From a checkpoint of a small image flow-matching model: soap at rate 0.0021, 97500 training examples.
Rows from block 3 of a small image flow-matching model, named by matrix and row number. Rows with one number belong to one neuron. Each number is 128 + 24 x the weight over its row's rms, rounded and kept within 0 to 255. All counts start at 0. Numbers have three digits each. After the name is the row's rms in percent of the matrix's.
After each neuron's rows are labels from the 100 images, of 14976 (inputs lightly noised), where the neuron reaches its highest value: "responds to" is what is common among them. Only what is clearly more common there than usual is listed. The data: scattered letters and digits in many colours. In brackets: how many of the 100.
# fc1: MLP up (model.blocks.3.mlp.fc1.weight, 512x128), inputs 0-63
# fc2: MLP down (model.blocks.3.mlp.fc2.weight, 128x512, transposed), outputs 0-63

fc1.377 114:111118154138112117105078100100137128128156086141162136170138124160133137154123141103129129109143120086135097133115153139140176141105151154087109156097167111111118094169157144120183164115190108
fc2.377 107:129112119126119136170170166188097116136101117133142188161114108103112119142113112121112140171152159097114136153118149139115155061119128140160101151127097130148169121134108099137102126150153125
responds to: white (91); yellow (44)

fc1.286 132:134090124101112124111110110163072122110114131150130150154138124119159144139116110162116137130159098101090132142111157140125092113135127124123136131151136176105107171124090130134117136157171105
fc2.286 133:106126120141096139096073145127121138134120123098114087123114126157065128057143142096144110119131119109145133100142126126080103116122117130136128121124156115119084128145181114105116099133135142
responds to: teal (68); blue (54)

fc1.509 112:137120134147147129162136111116081154120159132117130102090108140113148131125096133099147154139170147137141144090118106162122131173109122104110117117121195154110159127129175135140159107141158127
fc2.509 128:124125121136098125084119140109105146135128125128141147117147101140104143129174138104126134104139069086141119107132124111057118113166095168121127131131087102140110138138151108127093148131148156
responds to: blue (89)

fc1.433 139:113113122166122146150135150142133119144103132133120122144131124149136154155131116136143138158151141202134085164119110157141080170090127125117158132128101161111140164119109130162178140124092078
fc2.433 125:091181148134138114159148097142148191123162097124146122098166121109163091090143115131164079111098124147120135120125182093154122114133060123131100156123129090136097123131128125118092143141114104
responds to: pink (43); white (41)

fc1.293 090:107165119141109156118091111138089119166098127110123101092154119134115141115101113116114120122115093113094118142129154174110116116160102141120123113101112113129168139153124097113111087141112143
fc2.293 087:101112137125142091146180163132126137114164122096130146144090128132160102116140122139100162139178142115131140108141117116136097149103146108141097158106122133128128103156105111129148145121127144
responds to: black (63); purple (51); brown (43)

fc1.98 098:127114140111138098154112157117164131098148135157134125112163060122158139027104145099161161102107176152090120091122125135139119121124132146139111111131149131146124125126131127131171118145119171
fc2.98 097:142135140121095142091124116150145142140094133125122100138089230120092123199109113136106100151144108113120130159102099154098122162147105117132124166123131147142132107140121127147090148143181135
responds to: pink (65); white (42)

fc1.393 148:150112141096092110168097125086119147140133142153139153127097113181119145117126110068112112118150115096126138137112121090156129143107141113114147124139182146126104123128125133125125177121102122
fc2.393 118:091144103132149109097122131172118063093109120122098117136142140126129083155160153200115169141102110129132116115109120172146143103125135150092146137144111107097112134137105095147136097130114147
responds to: white (68); yellow (47); pink (47)

fc1.447 088:083140142176123136121112156127118117124108145118115121114154150078078137119180093112090115102124111092110126105145126162121115151111111108167109101147154109131094125110073075132149076142119158
fc2.447 097:106137105096108164166132135136106134111148151140144134139108102138157137119093102090145154165088105130110143158137093150181110126163126125106149151121101163112157120131166151167149177109142152
responds to: blue (70); purple (49)

fc1.29 086:112132119141130094164149102147179125132138117153124143119127126098147155104126130130064080108079115085123089079143104122124127136112134110118137146165131123154133118154120153109123161170140139
fc2.29 083:122130109061119142135164146161070072147107113130125130102114122130098127151140146113168125196155131058177123132133149174166158137131127126163122120164138134129103140085096123145140107136142083
responds to: pink (56); the character M (27)

fc1.197 087:116147142127128111154134122140115110126098108139124171128119159128137114178120155130057065137117118128117127162099129113185079121115135081134150103114117148102106147108129088091150130150160140
fc2.197 075:103111143108103135143128123096150121142194144091141081157166115125115132086145107117153179104119168149103141099153101150110164096173126146118107129099127137145143155143153147130132119063110138
responds to: red (87); orange (46)

fc1.278 091:110135126128150123120130100112111153113100078114147143147120153137093169118108132115106160124150109115100120109149113138138141138140104134125148135139080053125098142134127129129160098109131138
fc2.278 081:137124105132107129160132141138134110144159192124133122082144128131158116148137129126131111123096115110107139140102161162115107134140158119104147137120134168084168156126127106124120154126177120
responds to: white (63); orange (40)

fc1.181 079:110124101141112104086150147133164123129105170111133170097161166140106143172147148140122147073103112107105141115110111160118168138137139117166101134137121109112134156127108125108159166116114117
fc2.181 067:118163127121120149174085147135086083102141123137139133146116102111112077136099119127123124180108085124139119115146146125129046120161106136089150155100146141089128125139123152165088085144110114
responds to: red (66); orange (47); yellow (41)

fc1.83 075:119093096132126156102157157139140108140138103164095108091070108167116134148160117132194164124171131107105099142144141141143179130123096150118144150115120128115094113111120098136121138119143142
fc2.83 068:139153098122129116157106090133148108114147174156153131146135148107123137110103136141150149144047121152147153133134110079188120112171176135171106149125121116142114129136145165115144115164164130
responds to: red (85)

fc1.86 114:119164112095131125109115117120168154111141140112124132097112104084079156142128132150127132123144167154110084117113124067148110153108138082122123120114113138138137149117192128146137142142101116
fc2.86 106:192128125119124127149130120148118121127153118142118091134149173137109083122144128098104113111088132136151136159131123141071110146163138117077131072138151096145132110139091104129130124150134114
responds to: red (100)

fc1.239 073:134110141120153142146129112144164088105074120099133111119092146119157144153129128127100110111138118074134117133178136133126125166110124118131119116172172109115127114135117117113139080103150118
fc2.239 077:109140084144133120141116126135128193111171103094124113113134167162113147109132131130151149151123166159112148124143153120128085114149108158176085111114138171137102116154135075098115145134113128
responds to: purple (71)

fc1.272 079:129074134165135145143116091136137142124135104126137159116054144128150135110104111151154145174118174126136131081161168083118128079096141125138104086087128134132145164140088119160140123149126134
fc2.272 076:131184107139153105090147166145165108118154165129140129148167096144104110133131132113134116116138074090130125183115103151135127177171117157116146141135135103165106129145153148101134137111123111
responds to: black (47)

fc1.381 160:155170142144149110123149129151170114114125115134135130120145122133111108097137133145151105188121140155139107110140129136112111139141112099145124093088142121120100130108085109126102122127128134
fc2.381 199:143091152142112141107145087151090138147148134133109139111075104165157164155112149141110147094164096153118144110134152077095138075100158156120133098128101137105120109129158114177137195168114136
responds to: orange (79); yellow (59); white (42)

fc1.178 105:115081147145127134114117121155104143102135123124117159096127124116131155183134107118088153086117133124086110118105160092195129089104131134130135124115112132119121144101167109132140106122105139
fc2.178 118:064105132106149111129120097111128150128126144087115110149127166137116098156109120140148101142098139127101155122121062104093151202140143118101120119106132137147155131132135125137169138150119128
responds to: teal (99)

fc1.474 124:095100120132144103164143105120160150121103098138137149120155115148106142137143088129112129126122136068153115149116102130139120163140160115119143145129131116138143105152135124148164135145106119
fc2.474 126:135106126120140157146122120121162081146148156136132117103117189133072138125097184171136170122149155118123140106117148107126132114126142132134123095156131126146162122147151157136106110103135133
responds to: pink (56); orange (43)

fc1.426 084:102101110154092121131156086110161137059104117100098111084116154145131113117123183119109150105118123111112109089165131136118144141114123105140114153145131120125114123128122129143081130107129134
fc2.426 081:166164099100192134105075152141073097140130126127125136137182095141123149124143125102139112094114130132139137171131145126104119112114151154100143124136117116151146095116098144114150089103138131
responds to: purple (72); blue (46)

fc1.188 093:149122129145137122125121114090168128158105145111128125159147114149128168111144134148133154161123101090132155134135148104173144149122133129142121148157127102156076153117128158139173111157148143
fc2.188 086:129120079131128176120135138123092129117138131132099141105101163152100116127113119146155162109142173116125100134122136143118091120151134105103149115109151164148141129098128155126085137131192149
responds to: pink (69); orange (62); white (57); yellow (48)

fc1.450 094:123128094113139185153171128137152142151081145118149145168160082173152138108131150101148199143149117153111127121129117130115112145157122100106100136135145106117115140077146119079150138093135144
fc2.450 085:112129111141119084124097128144050126106149098136137111106105158095113128160133113146109062134142157130169092110125113135110126149100133161194135114143137166138153102159126136177128144182127121
responds to: blue (66); purple (55)

fc1.76 095:139139134151138121152149150119108152082117185097137100162153105140116131115145122137097102118114122106109078141134082141156119061134130133131131079132132118131095122150145162118129132153144103
fc2.76 099:135124142114147128130127099130102135169113081130142147113117157124125113143130136100156158102123118129125157116113174128119148156141103092125115154117121120140137136151112055138132138137146108
responds to: yellow (91)

fc1.307 132:101110135120108114155097108121098125134133102155139166111089137125119156141151072126085174141126113127098121137149129180100156151122098140157129134156143129141135144139119131109187136140138156
fc2.307 149:132149084134154147106167148107120146154079127131130143123167146158147133102132131162179093130155099144141144138123134086131169115157139141108166088137130138107097109133154119130063124090148138
responds to: black (92); blue (44); purple (41)

fc1.488 098:141099135102184083167129113156129134157121154150159158143125165109119095144117140127141108122120152130127088140146122100096182158123156138118133131159122104118156148147097131147164102151114126
fc2.488 115:114137132137125115074098164150132145110189133145137119112096126137128144100113143145168128102128090166157110099128094093116074143144151127117101128122146094096160135103132131147165136093148162
responds to: yellow (98)

fc1.394 108:154088151158148101136106107130101143137102147137122104122127138129082111141124132160102137145171138130128132102128126106113129155150145146081094139125076163142155109120147165170155129171131095
fc2.394 107:109100123139099136139143146115118126125193113137120108104088129100132174130165095121140124128124091138162048178113166123133136144127146103109119122125155140142102118107133125117100136109116115
responds to: teal (99)

fc1.319 087:120108121092193122151128167150127130121142086138132121166114089174144153102155194178101119093118108135125088124136114151144140151157189143152101081124102138133108129138141124115116130139112119
fc2.319 083:125119104120059112083153093118116119132129148107129113080142161092130122169107091110124155159112156117123174141109161122078119121088069098120159161102143113161144131121118186148125137119168124
responds to: purple (48); blue (48)

fc1.336 139:122061182120145154194086122108082113088121163123142108110139152138139130170101135149094162164165139052113126136125158118137124115135153133128149140160116098118115119116123118153157138128115139
fc2.336 140:115155123127139128117105151122142172127148113154159145086091110105086147108179118098099113103134151128122124093106113098151072098140089137125125085110125108153114140125128150125113150120112129
responds to: white (92)

fc1.227 101:139087153130127125144176129104087145168126135159166126112172115103095130165150135146136135117126141081111105119086108132138171123153128109105124169111120099126129130103128179160157138143149169
fc2.227 107:163147147122173149148126159146143101158107117139141152130152153135135154137164179101092157128106150124086119124119114141129103091156156169095105143146149128146099120150132096147127112137109129
responds to: yellow (75); orange (42); pink (41)

fc1.117 119:078065147125095142151158105080149142107147135133149118115137148108149113109106095117148115161110110086174162138146156159143162121143143132155144104114096147152131141148132165158182143119138111
fc2.117 143:161199119126151108145097137190179163127125100123110149160097129129118163123133120147100153119116111127103120134134139124137134104113114130096081085136123140154127124129120103139113151139131133
responds to: white (74); yellow (51)

fc1.415 165:197106153116139151175087067128128105110161157126154135088124130143094093125119149150117125122142131090121138133134149106153142127134134121111131125146128094128124110106132119148134118154108147
fc2.415 183:139101140135169122105163146123123175118136141124128143137208128147190147174123102128098131161158155128130111111142140123097143117145137128149103125121169136146111140152123093111148126138127120
responds to: orange (76); pink (49)

fc1.204 097:137152140082141160146070151146135084109111121068108148086141117118144128119132132103125138069114104088094114095129139123131152125115144116155118129091145124118081116106166112141104115151151110
fc2.204 089:136123142121123130121144132146082187160158121146139084131123133107134071159139117128137161141165151137146142176112135158141121080148086158099157164135123155155132124097129113136142114131117099
responds to: blue (76)

fc1.90 069:102151104098130105080108080132140106117130119133116110132151187147115152139146117172114091140143133115132179142110138093119108105102141133083180114138099086123081151138111159131140111112109141
fc2.90 067:105108085119135151153134137109144139128137148129122168142122081103127101109120146099140158111051066125138095138104119165124163142134121090149144135124154126099156152139103083129133161133122155
responds to: yellow (81)

fc1.104 095:097108142108138157114117156110140111114116124141101184152123169113090111083141093084110104156123116139123134118135089155168138193084166118115126126138135115135115100125095136161157137130131136
fc2.104 134:099158123143093147159109095092153108147091111147142100091133108146151088146077119141081159106168149119145126091154143085142141085085129137123124113147092127137155148149125134125114139103123137
responds to: yellow (74); orange (54)

fc1.436 081:144146107106128120108110158101111120064097122163119119155123114150148136119174144113141128133137156105087090168150114087123133129105119150114130148120132155144118132130146136171118143106172144
fc2.436 075:119105096159155154139137063152158133150138130154120149125127128124124132117118151129110119139110111192121141131114167165132106131147130134097118131136104133123126092168088101062138123135148132
responds to: yellow (75); white (48)

fc1.296 109:143165124124165124108136118162203128124118117099092155140121106122129136124141122120140104119097138115098126136156114156122122165106126143147129141132125098120175124128138104130141143126151075
fc2.296 093:105114120129158109119155182121143128165136108130127104125140121151146112107123148142165156124159140141140172121124150125151155156169105118126139111135168104127116148117155147119147145146117152
responds to: red (86); purple (43)

fc1.388 097:132163099135079092082106087097125086063168163113101111124155107155100107197110159166162129152148148131148112128142131150119124138127133099129090145129165091122137131134122118155128164169129121
fc2.388 085:139087133140141157156153152109121161186083087139119159141122094116169146091132137095121145083136116104126115123143086101135107136133112119159124095134103125138142103127135151105157124071154133
responds to: white (73); pink (40); the character T (26)